From a checkpoint of a small image classifier: trained on scattered letters and digits in many colours.
Rows from block 5 of a small image classifier, named by matrix and row number. Rows with one number belong to one neuron. Each number is 50 + 15 x the weight over its row's rms, rounded and kept within 0 to 99. All counts start at 0. After the name is the row's rms in percent of the matrix's.
After each neuron's rows are labels from the 100 images, of 14848, where the neuron reaches its highest value: "strongest on" is what is common among them. Only what is clearly more common there than usual is listed. The data: scattered letters and digits in many colours.
# fc1: MLP up (model.blocks.5.mlp.fc1.weight, 1024x256), inputs 128-255
# fc2: MLP down (model.blocks.5.mlp.fc2.weight, 256x1024, transposed), outputs 128-255

fc1.532 099:73 41 70 21 39 44 71 53 43 32 24 52 79 51 82 27 49 74 24 38 44 68 64 55 35 41 46 58 68 59 44 72 23 56 50 47 66 28 45 42 45 59 27 74 70 70 32 39 52 29 57 23 54 40 82 67 22 43 48 31 40 41 51 56 50 78 34 18 62 53 63 58 45 43 34 48 32 52 49 35 36 57 35 34 49 53 40 51 37 42 48 62 63 68 25 39 67 53 67 43 52 62 92 39 48 62 36 48 39 52 92 75 49 48 39 39 48 37 54 42 46 51 58 61 54 39 69 36
fc2.532 097:43 36 47 66 69 67 50 41 40 56 53 58 50 57 22 36 56 45 68 41 41 83 51 65 44 57 22 41 41 35 50 41 83 52 39 62 62 37 43 37 40 47 53 49 56 53 80 45 63 43 52 59 42 58 14 43 62 65 39 61 54 74 26 55 55 38 66 40 32 57 25 40 44 60 57 80 66 62 40 56 63 58 42 41 26 63 67 35 65 71 65 54 60 57 40 36 60 56 42 44 20 14 15 54 63 40 45 43 38 38 47 61 50 48 24 57 45 53 55 38 47 33 46 49 59 60 38 81
strongest on: count: six

fc1.648 113:54 52 63 47 69 40 46 60 73 55 64 37 38 24 40 51 80 33 39 33 34 76 45 57 44 41 54 33 62 36 66 68 71 65 61 49 44 48 50 64 53 89 77 57 83 37 64 41 48 10 53 43 69 56 15 55 72 53 48 60 75 48 49 37 53 34 46 42 45 43 53 74 42 25 50 54 47 58 49 32 46 50 63 52 46 66 42 29 56 45 51 64 65 42 46 48 51 56 27 42 47 62 63 08 45 37 38 76 57 54 49 43 39 37 69 59 53 38 74 46 32 43 58 35 55 57 54 40
fc2.648 105:58 52 41 51 19 31 42 64 50 69 57 56 53 42 49 49 32 62 39 28 45 47 25 46 50 36 66 49 82 45 52 39 14 42 70 30 54 75 77 60 42 66 46 54 59 50 61 70 61 56 63 29 52 61 47 41 55 56 43 36 32 46 64 55 45 43 55 58 36 27 56 34 57 56 22 36 54 35 53 55 22 60 73 46 58 42 48 32 79 50 60 55 27 50 55 66 47 65 78 39 49 70 57 56 43 76 51 44 73 35 35 35 21 54 51 33 39 34 67 31 73 53 64 49 55 35 35 52
strongest on: pink; orange; yellow; white

fc1.401 094:33 71 27 25 39 40 73 41 42 31 60 74 22 62 47 53 75 71 47 25 42 30 55 67 55 61 40 72 20 55 56 57 58 46 53 45 40 52 57 45 49 76 66 45 39 50 29 71 72 60 49 99 52 65 31 56 58 53 52 56 39 13 49 33 44 75 40 73 82 42 66 53 30 62 45 79 53 38 21 38 68 61 56 66 59 45 35 46 92 81 57 37 47 56 50 48 55 50 48 55 44 45 61 71 41 45 59 54 46 42 65 79 49 74 38 44 52 54 47 45 26 67 34 63 39 72 51 53
fc2.401 092:48 37 20 42 44 22 52 60 60 26 58 73 58 58 20 47 44 60 37 57 70 45 16 26 72 40 58 20 49 51 55 49 46 37 53 30 57 36 42 58 43 74 47 59 44 61 55 79 46 28 56 14 58 56 58 64 64 74 60 59 59 31 61 57 54 38 37 49 58 49 73 31 32 80 30 62 72 64 43 50 46 73 53 52 29 64 50 27 50 32 52 51 28 46 50 40 60 51 25 34 56 61 42 49 52 00 32 51 59 39 43 65 49 18 26 15 33 42 50 51 68 41 68 24 58 47 47 71
strongest on: pink; white; yellow; orange

fc1.4 101:64 24 67 65 59 54 37 80 43 47 71 58 36 68 26 65 27 40 47 36 46 40 57 64 31 50 42 37 60 79 74 58 56 49 60 44 58 82 48 52 27 78 58 68 38 48 44 72 41 55 63 56 32 42 42 41 57 76 47 68 51 68 47 70 42 52 32 48 41 74 49 57 54 37 50 58 47 70 59 67 21 56 56 43 43 48 54 53 53 34 47 44 56 33 36 21 37 45 50 29 57 46 77 31 49 37 49 62 15 37 59 79 53 38 75 94 35 15 58 42 56 52 59 38 63 49 62 40
fc2.4 098:57 61 31 59 74 00 57 62 68 39 44 71 52 43 50 67 43 50 60 37 54 53 58 68 67 43 62 38 35 24 65 41 50 65 57 44 50 41 59 57 53 47 50 58 52 39 79 59 61 42 65 47 58 47 46 69 54 43 63 65 31 52 60 59 55 62 50 51 47 33 21 54 61 55 65 48 66 71 34 48 45 43 45 43 57 42 14 49 66 56 66 51 45 64 33 62 29 44 54 74 59 36 62 38 29 52 49 44 82 31 21 58 21 49 55 41 33 77 47 39 70 57 40 59 71 59 58 55
strongest on: blue; black

fc1.724 110:47 67 63 40 47 27 49 77 52 43 55 28 34 42 39 41 48 53 43 54 69 43 28 55 31 76 48 38 45 54 53 73 59 41 43 53 62 82 58 55 79 40 33 59 33 69 19 47 47 71 56 51 44 43 50 31 45 57 57 47 47 35 75 59 58 28 52 59 50 45 50 51 16 44 65 50 50 64 52 49 52 27 54 63 31 35 70 15 66 50 71 32 31 75 21 69 51 82 62 41 77 30 61 49 71 66 65 53 63 42 57 44 42 81 68 36 49 53 36 31 42 45 75 67 54 65 64 42
fc2.724 099:26 27 48 46 64 39 44 56 39 45 60 48 42 67 64 67 59 50 63 37 39 34 67 75 47 11 47 45 45 47 54 43 35 62 40 44 16 52 40 50 52 59 49 44 39 54 46 49 60 47 41 64 73 51 74 53 36 81 35 52 44 45 63 17 36 51 54 74 46 50 59 38 42 35 73 43 41 55 62 38 42 53 30 44 79 52 49 53 08 54 41 41 72 45 56 39 26 49 41 50 50 38 54 44 36 45 54 17 51 28 23 43 73 57 64 73 43 16 45 38 21 91 66 56 34 45 45 57
strongest on: white

fc1.112 116:74 66 36 64 39 53 32 70 44 57 71 68 54 68 44 52 33 41 35 56 42 36 43 41 16 60 50 56 87 83 83 47 37 54 60 38 63 35 57 49 47 27 37 59 27 54 37 41 62 60 70 42 29 28 39 71 50 62 76 52 50 66 51 40 73 62 18 48 43 44 53 42 89 52 43 54 64 43 65 63 54 53 68 28 39 70 71 47 51 66 43 65 21 41 57 21 38 28 67 49 70 37 58 56 51 57 13 60 49 39 25 38 56 44 73 68 39 48 34 43 38 42 44 65 24 28 47 32
fc2.112 127:75 63 51 56 39 48 74 41 30 66 73 54 33 50 34 74 58 42 53 27 47 52 72 50 50 39 78 29 34 26 60 53 83 64 49 47 47 70 41 51 62 22 66 70 44 32 54 52 62 51 14 70 33 57 51 62 66 36 59 48 49 58 50 63 22 57 50 77 60 55 31 67 45 32 56 36 53 46 57 43 45 68 39 49 43 48 65 51 26 49 48 51 99 54 57 62 51 41 70 34 23 50 19 63 52 60 53 53 59 41 58 44 64 27 68 45 42 54 49 68 51 35 61 55 42 35 55 65
strongest on: count: six; brown; purple; black

fc1.726 115:50 46 35 53 82 60 46 37 63 61 43 59 51 54 56 49 64 42 43 66 38 62 56 50 69 26 55 78 28 61 36 30 22 00 54 44 46 52 52 45 37 40 79 60 42 38 65 55 53 43 55 56 42 44 64 40 50 75 47 56 39 10 48 32 42 33 24 47 43 60 62 59 72 42 82 44 39 47 70 28 50 48 36 43 48 71 41 75 61 40 43 32 43 49 54 48 38 54 60 30 40 61 39 26 31 63 55 55 71 78 32 34 64 51 20 29 54 60 33 55 25 44 50 53 32 54 48 59
fc2.726 103:33 55 51 41 54 31 27 45 13 45 61 29 57 48 58 28 57 58 41 41 59 63 35 27 45 56 50 49 40 47 49 62 24 50 66 31 47 36 64 77 59 52 42 31 40 49 74 73 64 61 43 79 37 50 36 33 35 57 28 29 41 56 65 39 33 38 46 42 68 57 31 63 64 39 51 58 41 35 61 47 35 15 56 63 50 49 62 54 46 75 69 76 57 50 53 75 61 47 44 68 99 62 64 28 76 78 63 68 36 47 61 54 31 55 69 43 67 54 46 50 75 56 32 53 43 58 46 54
strongest on: count: six

fc1.358 101:53 36 33 49 28 59 41 80 31 56 44 54 53 56 39 37 41 70 49 74 63 26 57 47 44 45 40 76 50 47 50 33 84 56 52 41 41 47 60 53 48 51 33 48 55 43 75 38 38 27 49 37 31 62 56 46 54 67 50 55 43 58 44 52 51 47 38 71 52 54 62 60 51 42 58 36 72 87 66 47 39 73 43 31 54 49 62 49 60 40 54 35 68 73 48 52 36 58 57 49 59 65 53 34 44 48 65 77 45 66 29 41 57 44 24 18 80 56 46 80 48 43 36 42 07 31 24 34
fc2.358 100:71 51 64 51 24 62 53 50 47 39 59 46 45 48 64 49 30 70 54 32 48 48 43 43 57 58 45 39 67 26 41 44 45 50 47 35 72 43 49 31 59 45 47 53 71 20 64 73 99 65 67 61 65 50 56 30 48 41 49 39 43 60 76 68 32 45 42 46 60 60 56 54 56 52 48 72 72 56 28 59 69 20 87 57 60 47 62 35 41 56 40 81 38 47 39 47 90 61 74 51 49 35 35 47 55 58 53 29 26 58 50 52 46 67 68 65 17 49 54 35 76 33 58 71 46 44 62 54
strongest on: blue; black; brown; count: six

fc1.137 102:50 55 57 52 41 42 51 42 28 61 29 45 19 60 63 59 92 54 55 35 48 50 61 49 40 74 38 47 73 49 55 50 68 50 32 71 34 54 60 69 55 77 59 37 65 41 42 61 51 42 47 77 56 34 25 32 67 28 52 73 45 50 51 56 25 29 50 44 47 45 73 77 36 34 59 50 51 40 41 40 68 41 33 93 37 61 52 28 50 66 37 42 29 50 58 58 61 42 59 46 50 71 55 37 43 65 54 40 29 35 53 55 40 66 47 67 44 44 68 87 39 57 47 55 65 26 51 49
fc2.137 101:27 45 22 85 47 09 41 60 60 41 63 69 64 49 50 46 45 56 46 35 64 51 62 68 69 39 61 28 50 48 44 36 21 44 81 09 52 54 56 74 29 63 66 55 45 66 58 59 55 56 28 33 49 66 55 69 52 65 30 43 46 38 49 40 54 42 47 66 41 62 24 32 56 49 29 11 49 54 77 43 31 50 46 52 36 42 48 49 56 67 40 88 33 55 27 52 60 56 43 44 70 52 51 56 44 67 54 59 50 57 32 54 82 39 55 39 22 54 53 40 70 39 85 50 40 44 75 59
strongest on: count: six

fc1.755 110:57 58 51 42 47 59 65 49 26 39 53 52 12 48 30 55 46 34 43 29 44 21 58 77 46 43 60 40 43 28 54 55 51 36 58 46 35 34 50 56 32 65 27 27 27 46 61 64 53 33 30 56 54 41 03 47 63 23 59 96 39 47 54 49 54 43 45 51 59 34 62 41 39 56 21 69 51 18 62 61 55 64 42 55 46 59 30 47 44 64 42 59 44 40 66 61 53 58 48 53 52 62 44 38 79 45 65 67 23 51 66 60 60 65 61 50 11 51 46 47 42 52 65 37 29 20 41 56
fc2.755 101:45 34 29 61 60 30 17 55 50 65 54 65 66 81 23 44 32 65 61 68 85 54 19 65 67 22 76 33 45 71 34 39 55 24 56 56 29 50 42 20 68 56 39 52 54 42 62 54 21 64 51 41 44 39 37 62 34 67 24 19 41 80 61 38 46 56 55 55 41 41 66 31 56 34 60 48 62 53 59 48 32 37 68 54 57 56 57 59 36 61 94 42 68 29 30 42 56 44 62 33 75 52 36 49 49 35 45 54 48 40 55 45 43 52 30 45 66 29 63 60 50 67 60 66 44 63 41 48
strongest on: white; black

fc1.240 101:43 61 19 46 48 53 41 34 54 50 37 63 47 57 61 62 62 64 50 47 48 27 46 50 67 40 56 50 15 35 40 34 50 73 58 20 54 54 52 50 11 52 48 44 49 67 25 39 64 46 38 26 57 69 71 72 39 38 32 62 40 40 55 35 27 62 35 57 78 55 45 44 62 45 26 70 22 43 38 45 26 30 45 57 56 24 42 34 85 62 48 52 32 22 63 62 58 53 29 43 49 35 54 73 58 61 46 37 60 42 43 61 51 66 52 59 29 59 34 56 53 55 62 72 33 67 38 40
fc2.240 100:79 57 72 66 21 53 40 59 47 39 61 66 58 58 41 32 40 97 64 61 52 71 61 62 46 44 40 59 70 51 51 46 57 70 40 32 38 89 56 45 70 69 54 56 41 40 44 79 44 47 70 72 71 35 42 76 57 71 44 17 46 36 33 57 49 53 31 41 54 65 58 36 34 41 24 46 39 48 43 76 44 56 53 43 62 45 53 44 39 46 43 46 17 65 72 42 53 62 40 58 72 45 35 40 35 27 31 26 52 66 60 42 35 30 61 52 64 53 44 44 32 60 84 38 70 34 58 54
strongest on: count: six; the character B

fc1.7 097:62 28 55 42 34 36 52 52 44 22 30 71 32 49 46 26 25 60 44 68 65 47 64 55 64 22 32 36 62 65 46 63 62 43 28 03 64 56 64 44 45 59 51 41 41 50 55 48 86 63 64 89 28 59 68 54 34 34 48 47 38 36 54 33 34 62 55 51 51 65 27 60 46 39 81 57 15 65 34 21 54 58 74 48 69 38 46 51 72 32 47 53 37 56 60 45 26 67 68 64 76 31 64 64 47 59 67 47 65 63 43 45 38 49 63 36 42 56 39 76 50 78 52 84 57 59 47 65
fc2.7 100:62 55 78 46 67 55 48 49 31 47 41 62 49 59 25 51 52 23 51 42 30 50 47 34 52 44 46 54 34 63 59 45 74 64 71 50 39 57 43 39 39 58 51 57 50 41 23 49 71 29 59 09 15 42 33 42 86 49 69 80 66 34 42 85 31 46 95 71 53 56 49 50 28 37 65 40 51 60 60 43 75 66 35 59 54 60 54 51 59 50 38 33 50 53 47 59 61 44 62 43 35 57 49 56 56 60 48 43 81 37 85 55 41 56 57 80 43 42 55 56 49 39 70 45 46 51 55 51
strongest on: blue

fc1.549 093:30 23 10 39 29 34 41 21 62 64 50 58 59 59 54 71 58 71 67 33 33 68 51 56 54 63 60 40 33 41 64 46 37 49 53 47 19 49 71 65 41 70 56 37 50 56 37 59 38 43 64 17 52 46 60 58 48 50 35 39 50 64 42 48 99 79 60 32 23 56 56 76 45 56 29 58 68 37 46 40 58 61 58 39 52 46 49 83 50 48 51 75 67 55 72 78 55 30 51 62 52 71 48 46 55 45 46 62 48 40 47 47 53 35 36 34 33 59 41 43 43 45 33 45 59 50 62 44
fc2.549 100:67 54 61 37 57 57 46 49 22 26 49 34 51 35 54 57 66 29 48 60 77 29 28 52 54 44 46 55 42 40 31 52 42 49 63 49 63 18 32 87 71 59 41 96 50 69 54 44 49 77 59 68 42 33 48 60 74 68 64 64 21 50 48 57 39 37 55 82 48 55 35 47 49 47 39 59 40 58 52 57 20 37 62 67 37 48 36 41 67 39 58 30 58 59 60 75 39 63 49 35 54 46 37 54 34 54 49 26 63 53 59 47 72 41 51 45 52 32 47 60 51 49 48 44 81 41 37 47
strongest on: pink

fc1.374 101:25 63 60 43 33 63 45 46 57 69 33 70 60 78 49 38 61 59 30 22 49 65 52 45 37 48 65 65 62 26 44 37 53 59 45 52 66 51 83 27 49 30 16 58 27 49 33 68 54 70 58 50 74 53 48 77 58 41 74 39 55 64 50 62 56 41 72 41 50 20 39 52 43 47 50 27 12 50 66 46 56 66 37 45 44 43 56 51 40 31 39 47 36 33 60 39 55 49 54 52 45 57 70 44 81 61 46 35 47 26 28 27 35 58 49 59 33 30 41 60 44 61 46 26 62 47 32 68
fc2.374 091:34 32 42 53 66 44 51 49 17 48 76 51 23 48 31 52 47 77 50 56 59 52 63 51 53 07 48 47 45 46 62 49 38 48 60 19 45 77 37 48 59 48 32 53 54 65 28 76 47 44 23 49 56 49 38 44 69 51 74 75 53 31 34 52 84 55 45 31 71 44 58 48 53 38 70 47 58 64 69 67 42 54 28 35 54 83 32 70 42 54 67 54 75 21 55 37 14 44 41 76 92 60 46 65 41 49 39 33 46 44 81 53 41 61 52 44 62 48 46 29 81 67 49 37 46 41 62 49
strongest on: white; yellow; pink; orange

fc1.127 097:47 53 60 43 45 61 52 69 28 26 51 84 55 67 50 54 38 33 44 78 61 33 54 57 16 13 37 44 79 78 42 63 55 46 28 51 61 67 60 42 42 45 50 47 61 52 71 74 69 46 52 66 45 44 86 39 67 30 47 54 84 44 52 45 39 68 95 72 50 35 10 46 39 50 39 42 38 46 40 18 24 33 36 47 66 45 68 59 77 45 22 43 58 61 42 46 39 44 46 45 48 63 61 40 54 56 34 59 73 60 49 42 46 51 41 74 57 44 57 69 56 49 60 74 36 52 51 72
fc2.127 102:36 42 52 27 51 48 35 62 40 41 56 31 65 34 32 58 49 52 50 36 46 72 36 31 47 29 56 39 38 38 33 50 29 58 41 71 18 59 54 32 34 59 59 66 53 45 55 34 40 35 68 54 43 56 42 24 07 60 50 40 51 52 43 88 51 58 53 65 33 36 26 42 39 29 31 65 56 29 51 43 69 47 40 36 55 36 67 52 53 42 70 87 56 53 33 28 36 38 28 55 53 49 41 41 54 37 33 06 54 34 55 73 59 26 74 51 31 39 65 60 44 36 67 53 63 56 34 71
strongest on: pink

fc1.767 114:70 59 82 50 65 56 54 47 67 59 80 74 83 76 36 42 50 64 57 38 49 44 34 63 41 73 41 29 61 46 54 34 42 26 55 54 60 69 57 56 86 35 43 29 54 70 46 40 68 52 36 60 24 58 41 51 62 58 55 42 50 42 79 45 66 62 53 51 47 47 71 34 61 31 66 54 36 57 43 57 50 21 53 53 49 44 65 49 62 27 45 31 35 68 33 47 54 65 72 48 72 58 54 66 33 48 85 70 21 70 45 28 70 50 56 44 47 44 32 26 53 49 22 62 42 70 60 47
fc2.767 103:28 29 54 60 15 41 34 60 44 40 38 58 44 50 57 35 44 73 52 41 59 47 31 33 56 49 53 67 34 39 62 49 53 54 44 67 52 62 38 37 34 48 53 54 44 60 42 73 56 32 48 24 65 52 53 13 40 60 13 42 53 66 53 41 48 52 46 91 78 58 69 58 61 19 39 31 46 57 65 35 34 44 49 69 51 47 41 41 62 57 44 28 41 27 21 35 35 77 31 54 45 54 50 39 50 62 56 23 61 49 35 26 44 56 09 68 63 19 47 58 54 74 75 63 40 60 27 57
strongest on: white; pink; yellow; count: six

fc1.733 091:40 59 55 37 35 50 67 67 28 52 51 74 27 37 57 73 41 43 46 47 61 23 56 55 44 28 42 28 27 66 46 61 40 57 28 54 59 67 67 43 36 71 22 52 68 48 50 72 79 53 57 58 38 49 75 08 44 36 47 57 71 39 42 27 50 70 55 26 72 53 30 52 27 60 45 22 39 55 42 27 33 52 26 61 32 52 73 78 80 49 25 45 59 66 45 43 33 48 54 33 53 70 64 57 68 42 35 38 59 43 59 24 76 34 50 43 52 54 39 67 60 54 38 47 43 62 41 82
fc2.733 093:41 59 54 51 48 60 51 42 32 43 43 32 46 34 27 48 39 46 65 60 68 47 72 65 47 62 23 40 35 44 59 52 49 57 41 33 48 53 47 40 60 58 72 84 54 44 70 38 64 55 61 41 47 46 19 36 28 46 55 30 58 49 75 85 39 40 61 69 44 54 22 36 59 17 51 55 42 48 41 36 61 69 36 54 68 27 54 42 66 58 43 68 83 74 29 29 44 20 35 42 70 54 48 67 49 22 59 46 60 27 49 52 45 59 45 55 61 65 57 55 50 18 31 51 55 63 36 75
strongest on: pink

fc1.22 108:49 51 37 41 61 42 17 40 49 51 61 68 50 55 47 41 18 24 47 49 47 37 41 51 70 44 53 41 42 84 79 83 55 63 29 63 44 50 47 51 58 24 61 59 33 41 24 57 52 49 78 38 58 57 24 58 64 64 85 17 29 24 30 56 59 55 53 49 35 44 56 79 14 78 39 25 38 38 54 61 45 83 51 53 66 75 36 82 58 47 65 46 41 73 45 48 65 50 43 34 42 31 60 69 60 26 65 61 57 34 47 75 31 56 53 45 62 44 37 51 53 59 43 34 39 43 56 48
fc2.22 103:24 39 42 47 37 31 53 40 62 41 48 56 70 51 36 39 56 52 62 74 69 19 65 50 38 58 30 49 55 49 38 31 32 54 56 44 50 61 57 59 47 67 49 48 34 37 68 15 40 59 46 45 41 28 43 60 56 50 60 46 50 99 54 42 40 46 77 61 49 80 46 33 65 34 55 67 49 41 36 52 84 79 59 46 62 53 53 51 45 45 50 56 23 74 67 50 71 45 64 75 28 56 49 57 49 44 37 60 80 43 28 56 75 51 67 50 60 89 53 63 51 33 43 47 32 26 41 23
strongest on: black

fc1.218 106:59 66 36 53 71 31 65 63 55 49 47 41 40 45 63 41 37 57 51 49 61 67 61 33 46 44 63 31 67 56 74 53 35 42 34 64 62 58 36 43 44 42 61 42 58 55 58 31 39 55 47 38 54 72 58 24 52 42 60 72 36 19 54 60 58 68 48 81 28 41 53 30 40 64 50 42 35 70 56 44 22 53 67 50 41 45 59 62 49 33 56 49 52 55 68 40 59 58 16 64 62 52 52 73 34 56 42 59 41 63 33 22 48 44 53 71 46 62 64 63 36 60 40 79 42 69 64 64
fc2.218 106:47 51 61 32 63 72 67 57 43 41 49 50 63 52 68 42 48 33 43 66 53 44 49 81 32 43 59 45 74 59 59 48 63 50 63 72 04 53 46 34 45 64 32 59 38 46 76 29 10 66 59 45 48 42 24 42 11 39 52 42 62 81 57 53 41 39 62 60 39 52 61 43 35 61 55 18 21 81 59 53 68 18 52 43 45 53 60 60 59 46 78 40 54 68 46 53 48 81 42 25 26 52 45 47 35 48 36 58 34 64 73 52 47 81 70 38 50 23 54 31 57 44 54 60 29 46 66 15
strongest on: pink

fc1.15 105:53 38 59 43 29 51 31 44 63 65 45 35 53 67 41 69 42 57 41 51 62 29 46 41 42 10 44 42 64 69 53 56 44 49 28 55 70 76 55 55 57 51 31 48 54 58 32 62 43 64 60 50 46 63 48 57 61 66 60 56 54 46 42 49 60 35 57 34 68 49 63 27 75 75 37 45 52 99 44 36 38 80 54 37 79 46 48 63 43 44 51 36 64 20 49 74 36 49 60 68 66 77 58 28 23 24 55 57 29 46 66 51 53 59 30 42 57 31 12 08 86 60 67 63 38 49 59 58
fc2.15 106:74 36 46 74 06 55 58 34 52 62 35 49 50 74 52 40 36 61 55 74 74 54 40 39 64 78 48 60 63 30 55 45 77 46 67 29 34 60 43 74 51 65 92 46 47 20 39 91 61 55 42 50 42 55 45 34 63 45 71 22 69 25 69 53 36 37 65 48 74 46 48 57 49 45 48 36 63 40 44 65 53 65 59 36 52 39 28 50 39 52 73 78 17 46 26 54 20 55 43 42 61 28 52 39 53 52 42 77 26 53 69 58 82 26 39 67 45 42 19 30 44 67 65 34 51 70 44 59
strongest on: white

fc1.122 102:36 81 62 70 58 51 70 49 48 66 32 48 54 67 83 61 56 41 62 47 41 40 43 54 53 43 61 35 60 47 82 34 27 63 33 61 58 49 62 51 32 59 78 64 47 59 65 47 23 74 42 18 39 84 28 34 35 49 41 47 43 41 52 67 46 57 55 46 44 57 54 43 53 84 27 59 53 22 58 41 31 67 63 39 52 65 10 51 48 53 68 43 34 57 75 33 31 55 21 57 81 52 37 44 44 36 43 50 72 45 43 24 54 65 26 68 15 51 57 55 44 61 40 41 54 35 45 41
fc2.122 104:46 48 69 61 64 65 68 46 36 49 56 63 41 38 44 17 40 11 49 61 51 31 65 45 67 61 51 49 56 41 46 46 70 56 28 67 27 46 45 53 04 71 15 38 57 76 45 32 27 53 71 49 65 52 61 39 25 47 66 72 58 64 43 38 29 58 75 38 61 55 48 52 67 56 40 00 04 57 47 67 81 56 57 10 59 46 32 69 51 46 75 48 56 37 40 47 72 54 64 19 29 31 30 36 44 67 38 46 50 47 64 49 50 68 46 33 62 55 64 58 58 59 46 65 65 54 65 42
strongest on: pink

fc1.446 098:23 06 11 14 40 30 29 21 41 52 80 48 52 37 24 51 71 54 53 36 32 41 44 44 65 52 49 33 42 46 41 43 22 48 53 47 70 60 26 31 32 33 38 29 47 51 27 55 30 60 54 47 52 64 65 38 66 67 54 26 42 75 58 56 99 97 56 18 43 35 57 62 46 50 45 72 39 61 53 38 36 52 44 39 55 57 37 58 61 49 35 34 71 36 40 37 40 49 77 69 40 59 58 62 37 50 57 44 59 43 21 45 52 56 38 74 36 67 68 42 36 44 46 45 81 44 50 35
fc2.446 107:53 45 49 43 45 64 52 43 21 42 35 40 77 38 60 35 47 25 54 50 57 50 16 40 51 53 73 68 14 32 51 42 48 51 82 47 51 45 57 55 50 77 64 58 56 54 48 58 49 69 40 53 34 48 57 58 78 30 58 73 27 25 49 51 00 46 70 39 48 66 54 38 51 38 57 34 43 59 74 54 39 67 50 59 33 50 30 55 53 47 56 58 33 70 57 52 68 56 40 47 43 60 04 55 65 56 55 34 46 57 76 54 50 52 71 38 59 53 48 34 46 63 63 32 67 46 47 79
strongest on: blue; purple; black

fc1.273 103:19 52 71 37 36 52 42 63 50 62 66 49 38 42 57 34 38 29 47 43 53 73 40 62 50 38 50 68 52 65 45 52 46 46 55 32 33 38 19 55 65 50 30 57 72 79 60 45 62 46 68 34 66 38 22 38 45 62 64 50 43 43 48 47 53 47 53 72 57 29 53 61 76 60 43 56 44 52 45 59 37 30 40 37 58 70 28 56 68 40 62 47 51 15 33 84 41 65 66 63 51 61 40 53 46 59 45 61 65 64 49 62 42 47 40 30 53 80 51 41 57 61 29 52 52 51 63 34
fc2.273 100:75 59 59 29 58 27 41 46 16 39 68 84 31 38 69 39 39 85 45 46 43 47 58 16 77 46 75 37 79 41 52 37 68 45 59 38 43 37 49 46 33 40 44 53 37 20 47 79 57 29 40 44 64 47 28 65 29 33 68 33 85 42 62 55 57 53 62 47 36 56 63 86 45 47 69 57 33 57 27 55 23 30 58 56 37 40 41 42 60 44 42 40 37 58 20 60 58 49 63 69 52 54 34 56 58 45 63 20 33 72 26 42 52 61 30 72 73 64 37 40 60 49 69 53 57 53 52 39
strongest on: count: six

fc1.500 099:29 64 54 36 64 29 54 62 57 66 46 49 23 57 43 46 64 66 55 39 33 51 71 40 68 54 21 50 39 64 61 44 50 38 62 59 81 31 67 51 73 30 65 54 41 54 61 51 54 39 34 53 38 67 52 49 60 61 51 33 54 70 45 71 67 59 63 45 69 24 59 49 51 59 59 53 42 69 82 50 35 43 48 84 45 26 60 45 57 47 56 57 40 44 45 38 84 69 68 49 59 39 39 40 54 57 57 29 42 64 67 79 53 63 69 35 72 53 63 40 21 62 46 57 64 73 73 23
fc2.500 103:31 47 41 50 35 65 10 42 47 56 27 39 35 40 53 44 41 44 34 36 44 55 17 74 60 25 58 57 59 47 29 68 46 44 43 57 36 59 31 36 78 44 57 77 51 59 47 45 58 56 51 48 55 29 35 39 38 65 42 42 57 46 59 34 49 55 38 71 18 65 36 46 21 60 56 62 40 37 32 57 64 74 62 17 40 62 40 43 56 48 69 38 37 56 45 56 32 30 41 32 57 29 18 60 47 42 36 28 60 66 62 53 53 32 66 46 68 56 35 23 66 65 86 48 46 60 43 52
strongest on: white; yellow; pink

fc1.436 098:44 47 21 25 44 19 43 65 51 41 38 54 67 46 38 42 63 41 40 75 30 54 61 60 32 42 60 58 53 49 31 66 56 67 25 46 55 67 56 89 19 93 70 48 42 48 73 59 56 70 58 60 41 54 44 44 65 36 77 80 27 56 58 48 31 73 53 70 75 63 37 46 46 48 72 58 47 42 40 65 38 32 27 49 87 55 58 37 51 48 81 58 36 46 57 24 65 47 37 46 51 49 31 55 45 19 52 35 65 49 71 37 62 55 62 06 72 62 47 42 03 76 57 60 46 35 62 57
fc2.436 107:46 39 29 61 62 32 28 47 50 44 43 52 76 72 65 33 44 33 43 65 87 70 40 50 54 42 55 60 15 38 57 52 45 50 56 55 53 53 42 57 52 56 55 58 52 08 26 67 57 17 63 43 99 45 36 40 58 43 39 40 69 39 49 52 55 27 38 29 43 73 54 42 64 22 59 54 41 31 53 35 43 52 66 46 35 39 35 42 60 57 43 72 51 34 44 67 47 42 45 46 33 45 77 62 52 29 74 21 75 56 51 59 43 59 60 76 49 77 55 55 72 42 41 56 43 38 37 52
strongest on: count: six; the character 1